Weights of a small image flow-matching model: layers 12.
Rows from block 5 of a small image flow-matching model, named by matrix and row number. Rows with one number belong to one neuron. Each number is 500 + 50 x the weight over its row's rms, rounded and kept within 0 to 999. All counts start at 0. Numbers have three digits each.
After each neuron's rows are labels from the 100 images, of 14976 (inputs lightly noised), where the neuron reaches its highest value: "top examples" is what is common among them; "peak on" is the class under the peak. Only what is clearly more common there than usual is listed. The data: rendered made-up planets.
# fc1: MLP up (model.blocks.5.mlp.fc1.weight, 320x160), inputs 0-39
# fc2: MLP down (model.blocks.5.mlp.fc2.weight, 160x320, transposed), outputs 0-39

fc1.258:507542439473550470517403464547504574594460473442543492549397514563527482489535495548490493488500488548500417546475449450
fc2.258:477514459452390423492534572496345502532519463536603414545563542423534512567579488452525456476521445482543491530529534519
top examples: cracked ice world; half lit
peak on: planet

fc1.51:461482503495473565544449560639492450461493513528458470450379452494525466514496487519478425563434517508498500413478471489
fc2.51:535504626471495580394504522452604498471449537516534543482531530543499513523443504450425586577518503468436487482440482525
top examples: gibbous; cloud-covered world; banded gas giant
peak on: planet

fc1.283:491508513524445552557485495516471483482533472532442498595462378417523479586508491511474450489553483526530463421502471516
fc2.283:447448481473450497415486552409506436517506528522565557503507583515440493506494525432516576512595523435516506514520500445
top examples: lava world
peak on: planet

fc1.169:416434495335520441495487505458503478579486471463584423472561690503490544498515538519477527466523460507561470514577502514
fc2.169:433506470443493501504400539547430514447526508355547551479371442557568492472454571365459512516498516472464484505645524488
top examples: crescent; lava world; ocean world
peak on: planet

fc1.67:445549514473455580538447524524492500479525472501416541536378382479496464566512461534433501519552458515547452450430488451
fc2.67:465496463457456471443477513437466442530520540506585490506525531477510482564522491437493555520592491492501492518480498495
top examples: lava world
peak on: planet

fc1.43:499466504487442412521475434462439474449512512447494457555481489460484474495501488547523451595542572554546465502528480470
fc2.43:473486528559575435485551525520554582501542432478453537442437561609422478494549419537460521447492502596409528543434544511
top examples: rings; lava world
peak on: ring

fc1.289:468393449543553458538641471424487407583417484485469527544535432479505441435469535502547527424468559513471553496490397487
fc2.289:469508527480515455482440497520452604450534424395548444469432482597504511576490500457476524568487499539469456504514521532
top examples: moons: three
peak on: planet

fc1.277:552418535497595433506486491500473450569432531442451479521488462419514538476380526515564506495489590508421496543584474523
fc2.277:490478492538480390579519465593442537457600450537550401453551597505525482528517469476538405414538431512515469442510516480
top examples: crescent; cracked ice world
peak on: planet

fc1.76:463458504471539449485456408472447476582507437434547430598456497436518484529484480461587472615506494433557489484505489451
fc2.76:485463506563490504446479542489489570462448515462484532527432545577544480507520585493438489495448518521507528543457512531
top examples: glowing rim; banded gas giant
peak on: planet

fc1.93:419424452420563421451436499413407442548466487436529388530493591490532603511455517561498461496516564524534422557542484498
fc2.93:489500469510458498466442457560452574442492524340559542528454421558613508525466536382475507549507492528511492521564534512
top examples: crescent; cloud-covered world; banded gas giant
peak on: planet

fc1.234:492399530465513380490491380450464475475487510492561461569544500418464550482479493497562445562496514492552467496525461503
fc2.234:468506519535491491458519544536535598501525457395433513456405557587474509482548539511475511474466516506520558524489550545
top examples: rings; cratered rock
peak on: ring

fc1.144:547537529530437554546503448516448430519495561516435518548495562380499534525495496549368478552458441462442443524447498556
fc2.144:451645456493471470550536444539439535458479531432599479512504539479538416561510504481471579508498473504451553560478545521
top examples: glowing rim; ocean world; half lit
peak on: planet

fc1.172:439500478364584406434491509495492466558488482446545434564405608530608560528507467517469517412518528522518481496502478518
fc2.172:459470483479508495461422481523431559482491571394591576528447428558590469533465575347476506561512500480525458496522535500
top examples: cracked ice world; half lit
peak on: planet

fc1.182:538376514529526481529531404474535529466553495534474485532493441507432511529448488473484434582521516543460479431540471556
fc2.182:511472471431505498379510517524560611499528564404542481476462581660451615442459474485441501497464515482426446530518486468
top examples: desert world; crescent
peak on: planet

fc1.211:427485473307532430433471538502476474581504509476510419481460638494431545541493482550456531463521562516554438499503538499
fc2.211:460484449461488513493394538555410528481537509342583551508406464556598488514449554341465533498513515478492476500625530503
top examples: half lit; ocean world
peak on: planet

fc1.89:449528489398565546548463491491481564513444546474430533422428428540467473488456526529485484462478477546550487509477535442
fc2.89:536560499502434446458452574498415521571527457548580437565539522446505534598541447443504484467547460507491508549475562514
top examples: cloud-covered world
peak on: planet

fc1.264:533355520497481575530608478399505468508472495662398539528498543535416535517504519571481449527428513471456530434430489539
fc2.264:568529514568502501470404511643508490408549543392582532485493432524554475441421479422496439512522519497483433497547582520
top examples: desert world; half lit
peak on: planet

fc1.3:456512503492477636563484557650500399449544502523462481524362415441522471602553439523473469511533507499512506412417499488
fc2.3:510491534512439506417490507432549490528461539555581543490550512534513480570480494396474518537564514500496501483394441542
top examples: banded gas giant
peak on: planet

fc1.233:457552468493439510538530565439492521480506510496506509447445524593558491515569492525438513460499520496493542538500521469
fc2.233:506559513389486434436387506487452565499423470412589493562556422515543499492459517428408516578489455528488529508618475504
top examples: lava world; full; polar caps
peak on: planet

fc1.228:432565461417530525513406435549482547530449461485541494530407487602546497493537513509484473469495456504483398543465493433
fc2.228:507534430477381397501507555502358515509513490554625420535558518400547512542560487455519447506513488476553501521533509509
top examples: cracked ice world
peak on: planet

fc1.29:485413419418550512454479451486488500556427468577487485571486573492571505504476487487535498414437530495470489500576453435
fc2.29:418464555561521445538476517465398590476490551413526512576472481586520480583493576565466412566453521477514462534448478541
top examples: crescent; glowing rim; cracked ice world
peak on: planet

fc1.293:409418463349517408463418518413453552544482440468482476497520552508535573541479513549484482494522568496520464538546484500
fc2.293:486501482508488492461404488614454540512500493342601572520423397566593489503455546335471531496520484500543488532568548521
top examples: banded gas giant; cratered rock
peak on: planet

fc1.188:483466481484492614554508510605505443502526567531523459449404504484488491485464503518444402485502528470506442482508489519
fc2.188:556540502499441491412447515445514553479487499502497479543515548493494564590510513382457494576543492453458511434527499508
top examples: full; desert world
peak on: planet

fc1.308:571561521489426550535488452523472431488472547566442499528519536407506535504490529604358432517458448457465444479441488570
fc2.308:472602464489473491557530435550427486470500533426547444506442506482516411555523516526489529523522487471452494527448554517
top examples: ocean world; glowing rim; half lit
peak on: planet

fc1.193:420450430369555465456472459479460492578464517437591407546438606482537467509538461527487504456504487485492437483511481545
fc2.193:452481452472490503473443514572410537433521543381579522500445534561598485539474570349466514474519511477517480498550522501
top examples: crescent; cracked ice world
peak on: planet

fc1.235:468501485439542644508473566705523436493507515511502437442367494446521505553437442489466452458531515459471478428432509506
fc2.235:552536594543478448468485457451476552530468514504551577543548525541558503645473456377489480523499500480449464488478508563
top examples: banded gas giant
peak on: planet

fc1.181:433447454405503477509463543457484488587483453520520389505506585502505616514476530561498485510519515527545443522519525524
fc2.181:488514453481471496461396498627420542429516534339593561537415455558586504499461549397464546490506500499529500526587544493
top examples: cratered rock; banded gas giant
peak on: planet

fc1.61:501363442424525415482472466455448498637398529484466401510520490524548489469524444500558496485490508539535501506573408520
fc2.61:475481546574571477541440519532458640454566489387462528444446547635489545510481495457408492527417533504427487492560537584
top examples: banded gas giant
peak on: planet

fc1.50:428478490426501461512439568461483545586480535594495456484544574530534540517476520623457489409510539529527476545520502524
fc2.50:474519480452477511470385532635429534507515520354585569542382381585563492527463576380460537494501488500514491510634544505
top examples: cracked ice world; banded gas giant
peak on: planet

fc1.84:457452488515539439519569503508442491482445428507528526522548487455465385449504501468544504469513538594568548506581579500
fc2.84:536508460480543499581505488469419481455508453560407478536479409500591476575530564526489422473472489573523502412505479635
top examples: banded gas giant; full
peak on: planet

fc1.130:441435504435485402512373502431429447516508438542581433509487612505558574527413508554517439548522551464526392532562487465
fc2.130:471526486499472445463477471530450584483497518369549537530412449518571510520486574412497524532472497484467527522571526539
top examples: cratered rock
peak on: planet

fc1.286:467470459534551453457567388540490551604410564502475514497515484521504443514469504501606489422463532529476508508509447484
fc2.286:506521529516499452503392577564398610477572498435571438491501575570518490545480491423394490419506471521495450491501502496
top examples: glowing rim; half lit; cloud-covered world; kind: cracked ice world
peak on: planet

fc1.178:418409494438477475513470537451439533564491450539597403474512616514498587512469521532515445558563505502546411535531489528
fc2.178:479536456465479483486400503577419562475505541310577534532409476556546499497469577395445560512501516474496502527591515511
top examples: cratered rock
peak on: planet

fc1.147:523494495495474638534516448570496454501525561563464526538393475456527531532408451531481385483548509424438464488501478568
fc2.147:521495554432459489478437544479494497431467597471504495470466476589480482542559547484468553552546561531517511419488398476
top examples: desert world
peak on: planet

fc1.201:424508458466467465491504590502534539420495481456477511500362399555547445546584471565479480506512444513466471507467462498
fc2.201:493506515448405434515492543514401442531523477531659440526545532496528491558527475411490486478568467494529490528509494514
top examples: polar caps; desert world
peak on: planet

fc1.230:489493442402525492473520544455528482532473516581467445476456604544512553516498528558459478371429524555422522547550448516
fc2.230:458526499482493465512380515605442541423519510397620553561484374542552480521445530504458458479513470503472431498621531519
top examples: full; cratered rock; banded gas giant
peak on: planet

fc1.129:518451467574574397492562460478504566537463592481426488524519494519423423493472540580532533467465539584480532456474440501
fc2.129:473526484466494485463455568607438559489597476408570383435479543577522516516500440450438503411527464537485484485516551488
top examples: half lit; cloud-covered world
peak on: planet

fc1.106:375434518387483444477453482434490521492472471523592433595484483477549543466388499551502471535519539459512383497547499504
fc2.106:507528483533490460500425453527398586474498524331563585505464472551583504579484547371504494536534482439478481528531520548
top examples: crescent; cratered rock
peak on: planet

fc1.102:516523476520507399496487572461456497521466571496367493617493485523458493472498507595514478463477576570502524454548476524
fc2.102:467474501492491512476525496531505495507593414463598365382553504490498455500524509470522502438572439489558459480552506455
top examples: rings; cloud-covered world
peak on: planet

fc1.229:428543443392538441492396506439513535527532415520553463548388637492571535529468515582498490514500509443531448525542525477
fc2.229:436458472519479457468459477570460533530460514429603532540507487479599453484509592361507512579486468506544557546533534514
top examples: cracked ice world; crescent
peak on: planet

fc1.71:490467449518635492472477452530563554643439481375498486426484537488483492494484507449504538465525534532431483554531442505
fc2.71:486469527484473422487481530499342514536568482499510431509492588484541505572541453460500452473469428525475483491519557498
top examples: glowing rim; half lit; cracked ice world
peak on: planet

fc1.66:454510477454536488472470546531535600518478503412472559493399473567525517540543478582468535453503459546493504535499484412
fc2.66:492533458405418416482465545505359444528537477533616395556555520457530525566532474459495485455555476534547494496538512480
top examples: ocean world; cracked ice world
peak on: planet

fc1.312:459370457538525449490498507442485492597478563567498456482570512554469529497471540596520511427499573555497527511503412523
fc2.312:502524483476485484448400536610417547462524490373582481486397458565566501543474508347471546517492490519502448504608551498
top examples: cloud-covered world; banded gas giant
peak on: planet

fc1.161:407571478427502493503410534501481448558502467491495526532399508595565505500509494530478485470424447528548473548483487446
fc2.161:483474562494442434543419528488332521484496491531598469522517558418521502610515525428480525485581446442500489538525465513
top examples: rings; full; cracked ice world
peak on: planet

fc1.244:470531601515551546475454449572558506471483471481506552511399499500451383479560544542400523567503554481520495541437626608
fc2.244:403464465569573458489539513501466554519548482465551564550448580526462477571431413410472524475520458507561556516539523416
top examples: cracked ice world; full
peak on: planet

fc1.196:450585480414557451499418550522475550580497516468436519527419419602536483516531460568478551463492420541525478558467473364
fc2.196:450513468419425426494400549515355471476548490518597424533516555453521533578539494461493502469578486500538484523527504478
top examples: full; lava world; ocean world
peak on: planet

fc1.245:495572476574456504542490420495497478568567506533454556574515468370494522525441495591462528503544438486551496555477510531
fc2.245:423518454532487440450510490392502509512464435515621576510545549479538419535491521458543603467460471531559547600527559473
top examples: lava world; full
peak on: planet

fc1.232:420457517416551651488450466542495484554470533450470468443486469541520500481476536542484407547469529498567459535480461495
fc2.232:544544469513483458503405496469452550497521477506562519521549526442529530642504474315440513540584417444453470500510507507
top examples: glowing rim; rings; desert world; cloud-covered world
peak on: planet

fc1.101:434438500314546417479433511450494505505513444475550398546494585521572583505456465532477486465487551533564411545509483533
fc2.101:466489501495486496461425489557447550444503554384548559519392444568589500526479555409476539537512491469497493505609553524
top examples: cratered rock; banded gas giant
peak on: planet

fc1.117:464519525403475515536390523463476440499483431536519533469422517546555467507499518578505375522484515502508437526494474434
fc2.117:444486477504465413528434502516396536489491481454623515504504509483536484564502579386457507503561483381545482502586425572
top examples: full; banded gas giant
peak on: planet

fc1.1:485486607513540427520439450493428478474553502438501473521450430485441477537509432535524372594560546503531489548476499456
fc2.1:498510436522523482435530512586590587524497466471510489435464616563454498512504510452423549431532466559388557515500485446
top examples: desert world
peak on: planet

fc1.17:461490528528549429514483517541476482584475589499407500490523565466448499487452444530585499457550568622444535473538473530
fc2.17:452525468480487474482450548583401517494575483390609416465522519532540494531513509439474486389547466476555424478541502484
top examples: cloud-covered world
peak on: planet

fc1.154:461488378518629579510478509577556577617466561411433457424384495540466485530485534537466545445529542575457474534458467417
fc2.154:531576468441415395471472541478420512550525440508587473572548554452556546587553419454532432494505442532522496502526588467
top examples: cracked ice world; half lit
peak on: planet

fc1.119:419415481395524474458428509435447511553474488489599409546477581511609587547469517518495505478524498496539405566531494469
fc2.119:513514495500489492460457480514430576457485523343545550539426424553601502534481536381485512577502506490507488514564536536
top examples: cratered rock; banded gas giant
peak on: planet

fc1.272:391520505404539461499380521481494482574494497503474493524413457544542512502513498520504483456453459519467466573486468428
fc2.272:490497511502409439562489542505306484471535463548602429529516549454556514610524506482500493439541464471568472542544488496
top examples: cracked ice world
peak on: planet

fc1.282:553447510529504569494592479405513445479415392620448578506562522499486490529487513534458463491432449462452546437477512512
fc2.282:562516545538551450459425492561476514417551497388533562443472496526550475436454469492538461538494520514451447506533594475
top examples: polar caps; half lit
peak on: planet

fc1.10:511385476460525378482485455434429558560450513516570443572559494451501495486487504486535514398587610576537514491519415509
fc2.10:452504517520531443482540584471515610486564407462390485480444564620464429496605525518474519464389487531495490478515529539
top examples: ocean world; lava world
peak on: planet

fc1.200:393393465415540422483420474442503544553433401489579429586497604518584524531459458545482461475474537463523406503526504472
fc2.200:495528470523481471459448468559455579467489539374573577532479445535653498532491586360495510545492473494516507532535532528
top examples: crescent; banded gas giant
peak on: planet

fc1.175:419430474510540485440501487485567508489524539478489484503506469490448482463497509545441464479475513568491438460503481564
fc2.175:525558518490463464536502520547416436522580425489577452476471520538520460517485431430476454446570435475474463519478594472
top examples: gibbous; desert world; cloud-covered world
peak on: planet

fc1.219:422487462382530453430442455489472487552448477470623387568476560489524551506477480487509503453500479482572471496528474501
fc2.219:516478485527501496470462494497422569433495568373522496511440504548582478532493585396475509566497526484505503508556497513
top examples: crescent
peak on: planet

fc1.116:426539454429568479530398561445472523577523406493564506526467640511573550524465489572483531428522472465561438556507496492
fc2.116:449476515493497447455484481496472563505454506403554582565473437489605495533515587409502535604470462492499501511558479539
top examples: rings; cracked ice world
peak on: planet

fc1.263:551410521506440549494570437475537516573484602623483459548488550510483536493461475530518401512367459462494491549428475534
fc2.263:506555444531521510520484445577462567422561501410542480545455478485485506474410552461429463507571518449442438459599550538
top examples: gibbous; desert world
peak on: planet

fc1.250:489370465542546460536534473397500478558456501541457472510563468567422513457428545612471519534490543510479497504505442522
fc2.250:510500477504500474460424552607394560469576514369591443455438544565572508551479469326494526464526509490504471496596565513
top examples: cloud-covered world; banded gas giant
peak on: planet

fc1.310:441534473406515481525475509496528555529501505452493527467363427615494447529552477590445518514478447561526476535434493423
fc2.310:488537474438413444489432569514418462501534466530588413543527539468534518585539456441493532468576466480506517538504520456
top examples: lava world; full
peak on: planet

fc1.251:536551565483502464534516474429483495475552575474463452557563473488434490526492538507486476614570598542503457477525455486
fc2.251:462439454502510456397525554628504573530541442427543489461456598547513534457532441509479493360504481575468574529504585462
top examples: lava world; rings
peak on: ring

fc1.47:496471530542471531552454486532494438425507558555468474492402436485490523484447497551479404569452500483507475452502452476
fc2.47:518489571449525560335537490462582548485501522454546535506528554544477540519413484443430587576521507471449475534532524519
top examples: desert world; glowing rim; half lit
peak on: planet

fc1.206:405419519423591488488374498481495562535457480428479459455412478549525491536529552537502459476468565589465492544477474461
fc2.206:533581482496417432513510527525381502528543433574606452552569502509574527581544431447483437461517394491487463526560565496
top examples: glowing rim
peak on: planet

fc1.279:437414464371538449450485461511504508539460422472552443522452632491551549561512481533517455475528576498531447566556446492
fc2.279:432479473482480491473414520575438536451513495381595547511434481554597475515473575321453473484506473526508497530581522519
top examples: crescent; cracked ice world
peak on: planet

fc1.231:500374506390464539505454443418496545474523559576494429481514472574486564402453583559467439556481557462556411464511406561
fc2.231:520558472484516478455450498506437548479522477337589591530486498511515525541450489343464541567536490440411483517603559521
top examples: glowing rim; desert world; half lit
peak on: planet